Rows from block 2 of a small image classifier, named by matrix and row number. Rows with one number belong to one neuron. Each number is 128 + 24 x the weight over its row's rms, rounded and kept within 0 to 255. All counts start at 0. Numbers have three digits each. After the name is the row's rms in percent of the matrix's.
Before each neuron's rows are labels from the 100 images, of 14848, where the neuron reaches its highest value: "responds to" is what is common among them. Only what is clearly more common there than usual is listed. The data: abstract colour fields from 500 small random pattern networks. In brackets: how many of the 100.
# fc1: MLP up (model.blocks.2.mlp.fc1.weight, 1024x256), inputs 128-255
# fc2: MLP down (model.blocks.2.mlp.fc2.weight, 256x1024, transposed), outputs 128-255

responds to: fine detail (48); mostly green (33)
fc1.161 096:110110140162129123141137100125135145112094156103127119117126163112100100130142130111097097127158127148109124124154123189107169104123135134117123106127113094149115119140133152153109180147177191128114160137165163165159115152084110115124146117140145113133171107120092135104120109141069139143114115124119141151159149127131087094110152119118128102150137119154129113111136102117106139093121
fc2.161 075:186128137158124113138127095149099136134139130111145131140128126134155155140123145118119150104109122112080155143130142102132091153119121114101107124150154121130148154165138121093131145131123098141129095117129089077095138134134160111128104156142101112116136084112162111090085144129160116080132152121113103082095131105156141131135115122111117109154138130137132150137125177114114083139161

responds to: fine detail (66)
fc1.316 118:132131148142098141142124100142126160145126095121123170166133159109125111121124108098134114133138116146131120128161110134096082126110113130112103082104113143164180118135132145122092125118143098114126116144140137104126118131152124155105117089146127107124138139101169159107130121079130195145132078123136124145133150112119115115083117136107083156116129092153127151159060104109068137136080
fc2.316 133:114125122087156114120137175097156097120153154154131109099130119145121156132133130149151143105118161143114106113114149119129170137166128133165154146159118120104084130099122113139148141142115176167137146156119113159123134133104144095132129176102141142122131126136097077128118116173118062107122185155152125130129085119144128181143154138192147094131135153112118112095156155136180128104124

responds to: mostly red (37); smooth (36)
fc1.516 102:116147109121104144095080148088138120122111135137169148141121137131145090110144150136117141138110136141092175168156137148171164072123150143116109115113134100141139099170135146119112099106129131117086141112094156093108126176168152149157132147132152095132164083112131123133135122151120101146116134128153094111120141124092125142093086129152113112177140169172154180084155111102149096126160
fc2.516 087:158129140098138142141162111126108119139183144115113118132091112123094145112147106151120169137165137150138081085098137119118078130126133092141149135107094132106097145094126087145139153135128125106144140134121125081130171112132076104070132130149122159130119125128164146150138124150139147113126128124123168121147071155116188132125191123130145148109109062095134095143150137138105160118091

responds to: mostly red (28)
fc1.731 086:117135104132083126178157152165117121157154151118112160119157125143138102112158073106079119160109115125183149103147110172143138079100125140095140112174181055138112088127176122166147104143158114165170132121154114136095170095117121152120157141149136113108129120104137156076187116148157081122155148143144116153161166119139154124117086178107104160129133126162123114115135135151120110121126
fc2.731 090:150117109118149139135099136118122099120087108120131115106101107109143139102119177141125115088116116111116130136129154089159110140125140142134115115086089149140119148119091099087112161166093153091106125127103126106110122145121152128139105147146137138144170095115112121178086130182111157172094120122128080102174111120086121111136141122097161145194084144068136128091104144139132136104142

responds to: mostly red (35); bright (28)
fc1.192 089:124085161120105135091123147130155110090093116066184114135132141138128126125091120131145118057092134125137133128092086140128098126121175139137093124156128188134126170108163160149126114115131144120146144116144134132130117114101080158095111153167123097142111131151150153141164124123131133132131110142192168142108127132134128073121132124162151099110164102132139136107153121125138111112114
fc2.192 058:146115139171132121127096120133130114188131137139093124095139175098114107129146066180137146163155138170140133085147132152127148124183153125098102172101086108128109096142143093147132147138121097076128135138098126104133134110135172116098146113132127097160154146113130136118114134143112133143116123098107124101121175131129139181123149108100136099140128137132102144112123127111127171128105

responds to: smooth (35); dark (29)
fc1.441 082:135158174166149103116200141123119147119165090084132103116122149128111156094133127133141107155130143172144124136097124097120103143126103129134111150125128139124101108116144143108128096126144131157113106170139079072088147119114120106075174164145128124114105139100137131149142148131154140091090106155126115108144134098115140161125113086146111181111164164162166125090130176128145128160120
fc2.441 087:127116107114138144156093124105154108165144124167104086142185127152159157114182141133113117133134172119074135145137099122145177083134133127129123168155152121108178137136110134160129154126065122103093145098136155131157161112131122116128101067134145096129119141136118136113131140123118119147144113105118146121114166138131102090148128125085125119118107122072105150132147110116137132113104

responds to: mostly blue (38)
fc1.84 098:122164079179134092111110143138135205132123078137154079082107124103132118138098125144136097143153090140082147121127102126123114171108100116109101143088153116152144126105119119108128136127066126137112146140140147117133109136138121115101125111139149113137100136185133138130158154045152151150109118137114128116131138151136107132120150146139146139137103167148105123121115147153043130175137
fc2.84 134:127105164110120128139139113088172119119096193122129142156129104148116132120156111130131143123138127096201103109119167094102155101121111121142120125162122163121093123188106103151139115148155102087140113123122124162099132168141119132129126125109154128124139149035145106092111126172126133133119131141133137143125119139135131122110111130136138139160141146126189151117085105160186129115088

responds to: mostly blue (38)
fc1.358 103:160135093124139093134147157160119197141143129093087133148106165140126167133139133109117144173105152086115131124100086139088158067100112125111095155155181061127122126144094124159081099136146116143152138136104163163136109104116104159090155103150123113157163131144150119133124120150136103122139109129148120118156164127118128140108119162109120120128120133146118141125080093104095110126085
fc2.358 098:128132120111108094124103143110168046138111133130130136135137156104105069124105123131139112099121115154138116096151113138157119165117130130108167129078083140120160150095130192130108143118113149124125120141099105128108158132127133129142120146119132110136118132076123125113139112132134090172083121130176110114119136109082140132110118139156161138137094115100130092090165141150173117121202

responds to: mostly red (47)
fc1.649 080:127121145102111132161136165123156124146146171098168119129136130164087144138186155105096097138134162134140116143137082119170083162153146130115134126135167111119094124126098195129124139098145121145139142166146119155123142110095139073141138142126156153085132168165139144157128092127115145123115104151156132104122136126099137128146119079111095125100153173052165113142150135098107099120161
fc2.649 129:114110150154139127150126133117161122088081120136127148131137164110120138137110159157131126099145105136134112159152139129074157117109107144147162135094109143140132168120143121133159098102128149132121151101160112146142123142147130113121100097096151120179107117074112099131140121126135073104157126111138123149183105136098139119137134114152162130163112116108093146062122149192122133130109

responds to: bright (49); mostly blue (41)
fc1.83 107:150076105127138130141122171139188104120100125136134142148137146114125096132140105128142120144113110124121139097190144063121152149122151143117098112105193131110119103132112133182103128134121110134122148077127112129159087105090147121133138118111151146163177096132138128107141126159184125173109161119168138144123155132109130119140104093124142129112100111204119145106166069142127105130117
fc2.83 104:090159158118127112107164096096109153173167132106142143113106125118120106110118111161090143141125162146132119158137110171148138148151147103141114147120062109161137107135144104133112092111137146119125128125131157113104136168125122098152121158117144132095102159123213151078126127155097141121136111115139129140119100140147085158127139127136116161121173110093107092154128195138142158141124

responds to: mostly blue (54)
fc1.42 095:117166161135148159094144143156125120145107162094131152160116100080147154116075054111138125152145106096112091134121162144067138153130137110108147099125119177136149105176152122174160096148148152141142130125121119123144136144136115093084142116193128117152143112137147123105167144125155103157156100101144145120118139122127123139150163132132136139121116146120092127147136080107097108113132
fc2.42 086:148125123137126122143149149129135197134114104146103145105135153139127124134155160144139118125128142111138109089107085121153129160116166117123077148144110122131097130122105105123140134128079168153126103129108074104145155107121141117142131104054147148157120153139128145115137150109142154110127126154119132084139118155109124139090098106148083159145135092133098157121151131088151156104097

responds to: bright (35); mostly red (29)
fc1.549 108:145150136141136106147137149137090112127090097090085081153124117128136157158106136135119130132082123127152138098172120177168133160114150138136105183117127118151110129149151161179076108147120112138130146173143146139137109108123122129155107129111144096140099169123190108147137094158135112156099126146093159125143137136115151151177126106120119075085142141116140130125149088159132143127131
fc2.549 115:101141139136120139095081140099137146136114134165138133087099126128139122095111102116164115145167088142118135136148124076111125112102122119089112122122112147105180105118127095087146154095145120160139105132118130134125117117140132103129161120192100155124163123091089161125129109079138086138126171152130167162135127168120090163083122132177125159127155118159147121141136146144108124140148

responds to: smooth (50); mostly blue (36); mostly red (32); bright (31)
fc1.419 098:127116123149111112084157161117109175105112083122102123164139138111107110110132081100104099133128148136132120131150134132094101150152145141098064119137134168177143111177139143113126107116154149122140129117116141165149150093112104134144123169133137133127124118098121168094118110128116136110088099097062128112112157083142100114124100150170118173168145172089120149124141129034141140180141
fc2.419 088:104116134142153123178106142102144089148125115107167075128129127154162147181153152107139131123163134171054120129123133097116144106089124175137153107126118094085140097131203121134142157148091116091138105093160113095100134140143100127098152121118144100112119133144079129149092154115096115137157143152155156154116146126144144127136177119116160131149128133142134142140162134178108145116092

responds to: bright (29)
fc1.341 113:145114118088115160146158113102145156134100101086148143129153137084082131104142130108116131138120066115153100082045146128133116152128104143137153050137121151165113147107144144163120144132095161135125115130137097112149151106131116150152094157136127129131155134133094137129138089155125103136127124136122120132082145112099153111113168147141102106095130129160119124082164118139150121143134
fc2.341 082:119119119177154088111135130099112122108140204145110097105130121175145169168103121142152129119139184121112125170167147117103170123130156127131113140110154130108137115128133124115156132117076108138147144109102132140097113189133136088097135120085101142122110156147157106133159172091162132098133139132152135113130117116126090158136046123115103144122156117140144125173103148124130114111131

responds to: mostly red (51)
fc1.472 096:114156128105135137163136142142127131066103119157105166112152115100103127103117138123098095150177114146108129181120156122125136091129070129155146132150127167114096170098125155158105154112111138110169152122121154101145151076083086128107128125164095144110138134122083131141094125105178131158100129092136153119123139104150114126129181113103164102128137149152114107126105164130114131121091
fc2.472 065:184101127158141085123137131135132132148147158119125116143127166108099148138112127148116146131096157117151148111130104136122120137132135109105081123112119099139113108186125151101146099160160135122120120164177088140105124161161156046121159121087119165135112103132129128158177136127113086147153137130121142128109105125141104190155109106125103134151125114113139142124109148104105141122146

responds to: smooth (29); mostly red (28)
fc1.504 099:115129137096154136141137142143168133113158116146141169104121187140098129110167107089094113189157147132103149110130100140168127111134123117138111125163083113142153145123102105118118158114098116153107144167142128138101155134173133156143144111118142174089079132114154124149099131129080156080152142166107066106137114112131153149104084091115136104139095184137139142116110132132109152127140
fc2.504 108:155105121152107150125136126096097121125098117136156139097088093120140103137080137167162151139155093177118132149099140130109117148124116132094111125137150158129094103129160106135152075124120134118151106111133111123128105080140145157155121148172086081138138130133132146096153134152137122103161087095131172124157116147143102090141183137130062147138129127179121119115154113088166137123125

responds to: mostly blue (32)
fc1.259 109:133138066174125132119126134125145059160085127103137134086151163120122147125124146119115122153103123157123121158109098122165097145128131129122115121091092106128133126145130118094149120079135101152133135135107155130150097100134121113158120120113090105104130119081190120170126109137126135149148123101135123121113098095114157168143136138135125107145110153142135117108125120119165124177102
fc2.259 139:138138195086130137153158112120098174116192117138118135162115128130136094132118126110137144120112109115131137123126139151127155113134130107149142106175160165138117119133127144157134146187140159120140134118156107156109139136141139147129137149134168127146158151153084120080115133122118119100092150153111129131124144168127069105126139125139108124124172121126119120170132134137115137128165

responds to: smooth (27)
fc1.201 096:146126115113131164103144134101141162140147130130130112122168084174164133081160123113113082128126134131152096099099149141124109145124146133132127098186112155117171146162159129130132092094137165144100131118173145124134143133112110095087124138117145152135067128109158130179121121116140116145094081117124095151109113102117139149146138189128124116107133109115141144152154124139126110147103
fc2.201 087:136116120164138098136123110125158119095147116123129155150040171101114093135104136155148175099146122154077113153080141115146144126129088140162151142100148106130099149066149164151149124167119092104127136124129130143078130146127135136112152121147081060141162103181121100123145153157157113111137113119153104106136138132100108120116123115146127097159101117142117149110138127073154093136149

responds to: smooth (38)
fc1.763 091:127121152083119123135096122154144099117155125161107110099127154109127113134142098106121106087141130106144156115113128155141135132104205180129136127142109135151121109109154154119130172144154109114161119128137154166108099133127093130126163108150130166146116138122186128118151116108132100155151138099120130129104160157129095169111108149105146189126112147133143106122138099173179139126123
fc2.763 079:115091157072125131156138094162129125136087149158120133149135096170144135159164125141107112156135081113154127151145122098177124143122090096126129129109146128106152095138112120103100155127114146123111140128127122080162122084144167120177148110088149107116121132132108148135103138116105137085119159131114158067195127118140144150107132122167086083141098139110109137113141153131081148136153

responds to: mostly green (40); smooth (31)
fc1.67 107:144151105123129130116100107115113107149098181130125080154136133100105129096134119135155139128114123110130103105135116117130137101138128127136092113155129108121113156106143153143112155129132041132173115163124138127125104110142120132138146139096143102134085109098090145147123089105126081121090149104084108134178134130153122124138104102107128150153114126178144126102093162127137151157132
fc2.67 100:152149140101145117116138142139150174103143098128138155103105120170129150132073132138136105111150157187124109106126122129123126146130152166098144144097102138139109124126142099129189134140116201142106144112109099108169159151121097109129139107146121149153152129158137125093150195133140138122131130089122143164118130119113121122106086146170079120156123083072088154120168138119137121083102

responds to: fine detail (45); mostly red (31)
fc1.550 111:179106128128127133160122120099136117124140158126135126132111101141148124086066094127158119103086138123115124155083131137094125157101134131154139136143142093125124143117121153175126152162132230092098140181122133122148137105139136139183124169167156163115123133103128121103133150124137136093128112109133162133106182128155088123108123077134118136133124121161111136146130099127092117133140
fc2.550 108:079155169136120110157126136078136117152139118117145136123142171110138124119147161088106141121114142138110125150115112107156097091139130112152139144152125149106157164117139135116127110112114152109151128150140090135136117119086089086125122124154133080101176116160141123135108122127234130143122162122120102071113116132113135127135132135123166096108101092067152162120131156102165144130123

responds to: smooth (53); mostly green (35); bright (32)
fc1.296 102:134102130128104128135107139123138049127124127119096140132135178140104091112101105104114124143125101094109145130089095125126167142123120168127147097115050148132112107106147142120116170132154122143096102126117097160145135127142116164098091167111134133112143104175168153117110130157122096138112123178134123125128096111122138156139129111141154141125159105167125128156179152120105110102142
fc2.296 088:180138139140131087142158088113122141105114119083114127127153099142162169179135163132100094123126110111158108143151157133116155142137103118135101142114148112144132131128098176141145123088145126098153174103111166082106124150096108106106188092161119129123106152079128156141164133142151161127135137140083130114094144112115103100097123140130131102157104171126129129102112098134175151142124

responds to: bright (41); mostly red (39)
fc1.740 122:115127122104137126172172117090144138114128089086143113116154140157161097145146123096128125119112106153141141149038176138087147163151137151106095114145098112138092132121162154140139146131094133143169127128125131126125166111117118134092107188129142085152108093157103101090120145125071148129126136097120102113124150137158114146139154132147143157105093122129106128123137119125139146138120
fc2.740 091:123118193142126092120164122144103126125162151125132094144086120107143118184134102133109135112138142170081146159126084160135109138125131082064089124155141102137158131107106099135137136130148142131132099103115127130100124112140099138137135132137165139120085138120129123132143130150142115113140116081114122122104091058120131163155115141137147088123118111123136116111112168161088113118182

responds to: mostly red (30)
fc1.181 101:153131100150114134153124096110149148076136115100148166124121119117162157116117108074133147053131141077109094128130128147102134114157134116139144140130100111170121091129116100135162123120144124126153132163094153138116127144098148169140119103149152159089117120119188110107146149151154115105119146162133125140144125093136129105136148114133164145134113108147164137140127120119107143121207
fc2.181 110:116137120147140142098108165111145126133111153152121104156136144140107126128154141150112137121158125153167150140124152104167096128137099168146131125135184125096149104088148190135102137129111150126128136082164110159134083169164113146119088169108115101115115142135111175155153127076085159126152152134131117157105132112141116147165134122102104095084099158095146116114156094118110115120092

responds to: fine detail (45)
fc1.523 099:141130144127123114123132144129149171107137099123138129164074091109111135096109151162141081105106143088121091111090135142147109154097128148128139132113124157139163113133151141160139167141155132211130133111166126098094119116159127147134146154132149143134105145143127127117125114125080114089122134125135152090111131085143118111093144115094071157116128089148172148142100122163073116138159
fc2.523 067:079140121137129136141132110115104119089155132148117159162152164140068133104091095089158139132092137178152139161117100050138119141147134153135142109158139122117129133103138110109119099117158125086116140156130096149125144113109156109108149154126120127109141111121129144135141149091141098157163098129145147136119137146145084163164119114150137112158131130131123111125110143078164137125128

responds to: smooth (32); mostly red (31); mostly blue (31)
fc1.709 099:151143115114114145132103149156092151142123094113163143127088113110135140120147098133132145166131135121151120135121150146153153202112098122139104137131109072135122113144108123139176116137136114121102159120138127156102107107129136148109148137123178170087145122132126140132134108143103137145106108104107104159153092106183174185191112139115105106152127120150075145125158121102105137116092
fc2.709 083:121140122143120119109116123144157132154112142142088146119142137099119113106145130119108114176129135101139110136109141104144128125109109125106146129151105158149131138117145110103094137083125169110160109132124166141115136156099127095083171149098098129140146138097104122126135100122162148100100173076107128150107160178129136112045125111152174135153096133144154092125122160152135136121190

responds to: smooth (48); mostly blue (43); bright (36)
fc1.137 096:141120154066119139132131146170100186142153123108085121120150113172136176140136078135110114174116141120131132138129130147151102135130153129115114123149176115138107180105126130135083110149113149131133140118132151176118150080168116145123143097136135142147125162135136143103115088142129066125118138149114126119115137099146114115084103117141121145136127123143105177140126110119117118131158
fc2.137 109:134149165161116135151119176092119122147135076128161087151091182113159120152122149144109112119160127163132083147131106111139136131124121155124100095144085116130144119100124160111169129140140139125118137136184107120140109152127110111090176137091137098091103135137138142133150143129153133149178154142141136131130111114127119142101160134077163106110164159116116108138118154138117104117128

responds to: smooth (39)
fc1.113 089:125115138144136092122124158175122111126148140109102148157078110140120098107145127133122100148122118125162115153135088133177090132163112107103143134151067130111045125137120104166131126138112136127092124116142091129129159126146116129119167161078133115138134093113161075107111117129138132129100111129090119135156129153127115155148138138110151142128157158127091131117160132135122115095135
fc2.113 098:118170101118167131140143122110119115132126121137159127109145162129121129129103134107125153128119132144110111129142129122137192165096134151078099125116162154163183142106139117116140118080156152101145148142150151101143086114111160097089147108199085156120096151125092154168136101109119079109127153108105139097127146104120115098097109116133114097142072100127127158118118117091116158114138

responds to: mostly red (30)
fc1.348 102:108140144116139095121098147143167154137123106134124177147131174105105157137105100114115114108141116087123126168125131122114119155136143142142121127168143081127119098141151147098141141152099125109166142106126101095170124103103092119180115117118122129107178109099115149132105129133086075120130134140169076116143095150112155149138135140120095124066146145152135158101124115111173142118204
fc2.348 078:146139096115152181154117100102081081124112133138111094108116110101147092113145126123126131121108146149126172098162151105111136126125115089098126120103138131124142142098098106145118100087156098146121115152121153123102110165129149122087149140154140118125106151152146087145139109121151156115120085126095132114118196141142105062116146094139155118179104113083129112140140126148094129131062

responds to: fine detail (46)
fc1.481 083:112113116139117086131121116118159108135088123109130178134112171160138116113096078141132125158120119135093129119107129139188098171132110097138141122105114126190096145172139163131114154126139093133134110123130135139128166147126164101109131138119148151125133081117160129098143170111139112111165076150094139124154124142141122097129112088105091180134120172169129135087138096082132146140110
fc2.481 098:115162115162119143115161164129126104153171141153134110132156112099115199142170130136107140138135125128137144143108175116127126109116168165121117119142173150132140151107146119142130126142138151156134158125120147107126096096103159188152118120108120123134116124170099154165150114157103184150154092130117093144120119083153121172156155136135123098096139126069100147113145137134077154131094

responds to: fine detail (69)
fc1.541 105:123102131156117104167168096131152110161094104137137110127175163105082180141087103127092103170088123114111139117175117138164080162126114138120084141128141135112152150134143137087163087088145097138118160121101140085121127099073129110111150116149128087090118156129151141100117144110131126118136116128132146143147116145156135092143128133142101123146160143171124138117099111120128146103147
fc2.541 110:111123135110135156140115193169086137131147135110144130127104105114186125123150101145143155120129129144158144153098109108119120149131141129140146108131096127131139088140131150150117112167136151118106105128140149175083141131153118126102140140159114137145145120106120130128142106167135135122092134087089119069117136119125136167162178129127125162098089125059129168124145151171111122158124

responds to: mostly blue (66); smooth (30); dark (26)
fc1.440 104:136132137139137134101143119132158088122110100110135147126141139146112122143139156136109176113138098129098144124124151141125114188121123106122136187111154175129141134145142127107094114123098069131140127104139138143144146158115094106128110152160137112136115162131130127151133139140142111113110107109154115117131128122129099127111115138132174167102115161118154124145137146108147174133101
fc2.440 118:110149119127124149144099147142104162129146124118138110108118137139124143122166095125120120128149175070132107115131106127164105092153146113107109103139158092111135122143120139124111160130146186112121131136125102158090109091152133095132116103097115124104149132150141137131122118081144137127087166110123146144122136102114159138112118126126106067138112119165150135086131167134072113110155

responds to: bright (25)
fc1.670 095:154139149188123137140121116153140142151084157125120070135139097124144118088153138145117143135166125131129111123128125134117088094129184128146126121106128114167135133159154096096125133130110047109111150133125082127125128149160127096108146129142113174122120129117110122112123139172207126157140142143131099103107133151152081128160118153145116100098140124151120172094136131091106094127180
fc2.670 097:180145077124131166112135137126108145136137121072105149131104168164140112125152130145137139159115061151107136111143144133148126116156110165157112132117117081095108157163168190128111105131115157120125133134104140136158169126101167123086098110121137117129122163149122131119123110121098124152133114124117142119120120114127169100118144118109111101160116136123127105106169167138137140139079

responds to: smooth (38); mostly blue (35); dark (25)
fc1.118 108:144119140136122124085120128124070095132122140145123115152115136123115123070143141135124135107136101141122120104092161170129125071133134135127116131106124112127140136131102146099102132132155132140127097166114142114137125118060138172094101130134122086150108143164185104140150167180131131183133133124135168120132131137125108111109166138104127184125144124141173114141111074133125113105118
fc2.118 092:111144172159145092145173128129166116084135152138124130143151102141133120150141122152100103128127151119185123114124173122106128167137123137158142110167144120175097116193129155138159146128128099116078156111114146067121159147144139143113162136112125145112114104138096142136124169056154112091100118160088145123151104145130100169133112112144093091139128108135127134126069152107128126117117

responds to: mostly blue (56)
fc1.198 106:156131093134113108109129153134103148128067108124120128148152143116090127151158158129109142139135111112120101140145097123085124183112143120133132153145138118140122146082134076148097134160097174115063151106093115127161132125090136138131099150098106111111154124132151120152142128133165109145121136115154099107119144094144102076130150100133146147116131131168080140123173109131115149125143
fc2.198 086:118165120163126101113147141118141161143118181104120133153123108100102137103126118132131107108124169136124146145131111113095120117126087141146145096065105106138103098137135179111126120101117121163114084146111112113129118135159154144105129111122079133173148149086111146115167144117100172161105150146133110126174109138119141146162084121140140105143125078128151130134082152129177107121127

responds to: mostly green (47)
fc1.413 097:113104142115114138126111151142141148126132099136138148144137125129171138097140195116098119134149122152131155125120145142134085106135158161137114137147078158192135099127136121149116147113160073114143091135142114073146103143104112105136151131127121164146087120165165135149162106141143126105107120105127145132137132090122148155127154154132115082162118141116120140135157130128133166121104
fc2.413 082:127097104139153104115105104123103104097165139120094128141136104090122089140163089131131129085138132117143104101114122129058107149137095158110121092138144081060105116125133163083120139143102150119110144117107138186095144128154111151119145150152120068081153118111110118090158121125120136148116141173127149111117110139158151139143102152106186153128139124161184135133095157165160096143136

responds to: fine detail (54)
fc1.576 103:116087164149152134105152061121108153106124137137139121116109106149180144110091069150133106106126169104158115142118120123102148156137175150121130141146144108118135151148135122145129178109134119118109137174117106120147115091102123153166172106157141179130108082131180101093094128133118115134175130087092135155113124145164126113125142136120135172104125134118146162133168064136113147137130
fc2.576 111:136178140132119131174134151112126131124133113111156167103085111125142116129153128064113122102096078134086125121117108152156105164150135106095117122103104117151129158121136146145126089171152120107109136128145135183107179140114142108103107145106137080136142122153099142136131139115126073114112128138166162089143152115143149116140104102145126144135122113084151150126125184136123138126140

responds to: mostly blue (36)
fc1.741 083:122126143117115144148111136154131200161096148125126119168078115106145112115124135163139098168114099129124092103128074157121145153156079165149152122119146085119134101161147156095102147159135132092187128125146118133102147109101101081120122121157102117128167146146173122131172129088137125106151122105110147156137104145118113104121117156104124109144117162127132116141110098172146124117103
fc2.741 099:131123108168184107104151116113117071154105143111112138093119152110151146136116127109104141092102087120122139160111121090106145133105135098127148176108106164137150129119116117127145138087131141168091136078111145145111089090093183169142088127168136150147113121113100177135143122142143120167154138120089079135150168127114156143130124118099108141141148098158119124137131159116135147171157

responds to: smooth (35)
fc1.319 088:170140143125132148113120155124147109120118127101124133136149116127126134096104184134090138148143140169095102171183174130146131098076097150102105101127093172133113174131145118127075143121124140138125170090113145092118131115115130127115131130134117091158153128157140118134095117115119164117103125158176119127145109099151175127151142098124131164126128140137172133123106162128136091144125
fc2.319 078:129127139137130143145150141157125152165142118123123113095142126103118095155147138109115106118135110048147144103099103151131067122142130051142106125122149105126124127156122135092141113129187167147118151168132104124120173157116178103120116113123133123130146097149114123114128147129098130164113104117099120107127181079062127128115103117140061115145122090127121118121152143152101168138096

responds to: mostly green (32)
fc1.475 097:098143134136129150156117072171110128155156099131158137158085097126146153132144125101163094123125159083098142108111133128101098173149130182089117118120170110133100142124114135123127160154153108190146120122062122091141114098123117131089095137128159121106109109131131124170111121130133160122134192155152160117102137142121094117140148114140161110114160161090164119158148133146135124140079
fc2.475 078:145097110142122083108120150146125111095078157116149134173173169110141145146143169146123130129100122108184120144130114120104152121099144136181118079168096121142147112124108153113131132110118135119131118172064151115116148144145127132108128137120116147149133119164130120116143148134141131126089095131109112124130147060151123140162106150127120155167163118143126124121146115127098130069132

responds to: fine detail (42)
fc1.458 108:087145111142130110157150128161107153126100122141069130145118106154095124117113120151140118150061134143119108111190150175127124141093131137077138153167142116135126135120136137160121147158145085142162123148107137138111113137145131108102129156140116145164116124168069116126137129098157111111112145133138133108150135123117121123147109147132158120190157102124104107134076138113149160129100
fc2.458 089:128148123131082171097128119152154091155159118131153120139125123127078102105134097128140137099145133080160138135083128096128177111138116149164165131104110119093160143116129151117143149067162168038133155138135161099168141171094152107120121091117146161114158149092104160137107142158128117152175122077065115130088107147116150137130129121108113135128123139081170142115145160168137108091143

responds to: bright (42)
fc1.57 103:157133107109156145138136138096127155105109116123107107101129147144124144122149145139129134155131126123131120155087156145122123186158115121131144104106138176139117129119158128112102122158144162099079147173119155074106149150166133096125127149102095122127146117119087132140138119130192126172092102108145111091099137153137111126114158094144160166100099098142120117116124117096122103121142
fc2.57 081:072103137132095126129169092119113134141120128142116115101115118115207150103105103119121144116187132216142130118158156120126121104128118140108161146094115119141096138099082145161147092111098131121100076138144092160152117139102118122142125066112132076130138113137131150117108116167123112115114160104146143139124128112085131120137124135115121149157122095133136153124105130148095129114120

responds to: fine detail (36)
fc1.324 110:128126120109130171142143138123103139132055135122127139140140145144113138139097106106116140102098115148143116115155140145130153123078124115118127065152114126082138089122155086112105130117135114068149148183134151116144151115147113144098134140147076095143124121101115118132133138122132155146126138133122162128132109111151124111151145132150030147111132164055123119134114099111179149158190
fc2.324 126:110110126123120097095149128122163125119162103167148123079102097113105119135156131131160110158162174119136148152128143128121113136161111140150158188113147133175100164106079138145156118127127129153133079107106122113108125149124133119141149136124168152112159138162138111146107114116136092137143103166148099136116149124111100154121107122106217118134088098154131101103141159135089132118083

responds to: fine detail (38)
fc1.391 100:133120146131126121084140188092132133116163131094114174128138130119087108160121106072164125118093101146108113100126129118130136072128096105130110130132120127155088116117133173145106110130128134140166168137139164129101154098123132145105112145136197090148136130148086110169131128130175141120116117126126148092126138147121120153136141138127161109120107172128120131095126148132163112135133
fc2.391 086:136136145126164157083115140103100156150079113138109127118126145132088113120123138133107168138130117155133130153108146132147135128155137146148110108171158109121094130121125071107119162090127139160138134135110084087099140089099090137145125132145143133143116133127068134114163121133150123158107175147150151174103140167115129161121166161177106118127133144152133088109143121115112130106131

responds to: fine detail (58)
fc1.760 105:106121098167065135132128148117156106125101094087154142132188114131115142131088116097135161126126087142097115141102113104114114140108102176175129123165091165150120167128100138177117134121127147095154156128108109179151139133130111157165083151106122136155116090024126141125135122118131124120104126148111136134167079103154114107166132147104120115118136136170135123148144112135104147113116
fc2.760 089:169133165081174088113127108090099120120144139139141094089109160109157166117150136165138069147095178118147127121168143144116137118148151099106123118105148068108143094153144117106137155169139105116131114121153120105090147142117117095113142135126130126133136160217113125073122137123115161132131124116143125128071175149139134163075114109180142156116110111107153108092116162118144121146125

responds to: bright (29)
fc1.529 099:149126112127126160145154096107153130108123127128109127177101151112123119117141109138146116167176121173137125112148112146081074124146118117112099104177109125121135112151132105139104120113158086112109106119119173144133149085108109111119063137092156124138090123120170127129136127161132131159144116123138135112145156171113166103143124151117131110128142125107149151102142168084085117150131
fc2.529 076:127099166133123110107108088141122103133137110149161160091146125125136128145090120140121147111110141152112117120130122126171152139122090091116146091122138158152104125156133144151130141111077176123122140139191106083136105152147161121120162095163091084136148149133140115132088097113119135112147143107137106147147157112083087120121155088129096161139125148147142092151107147160175096106113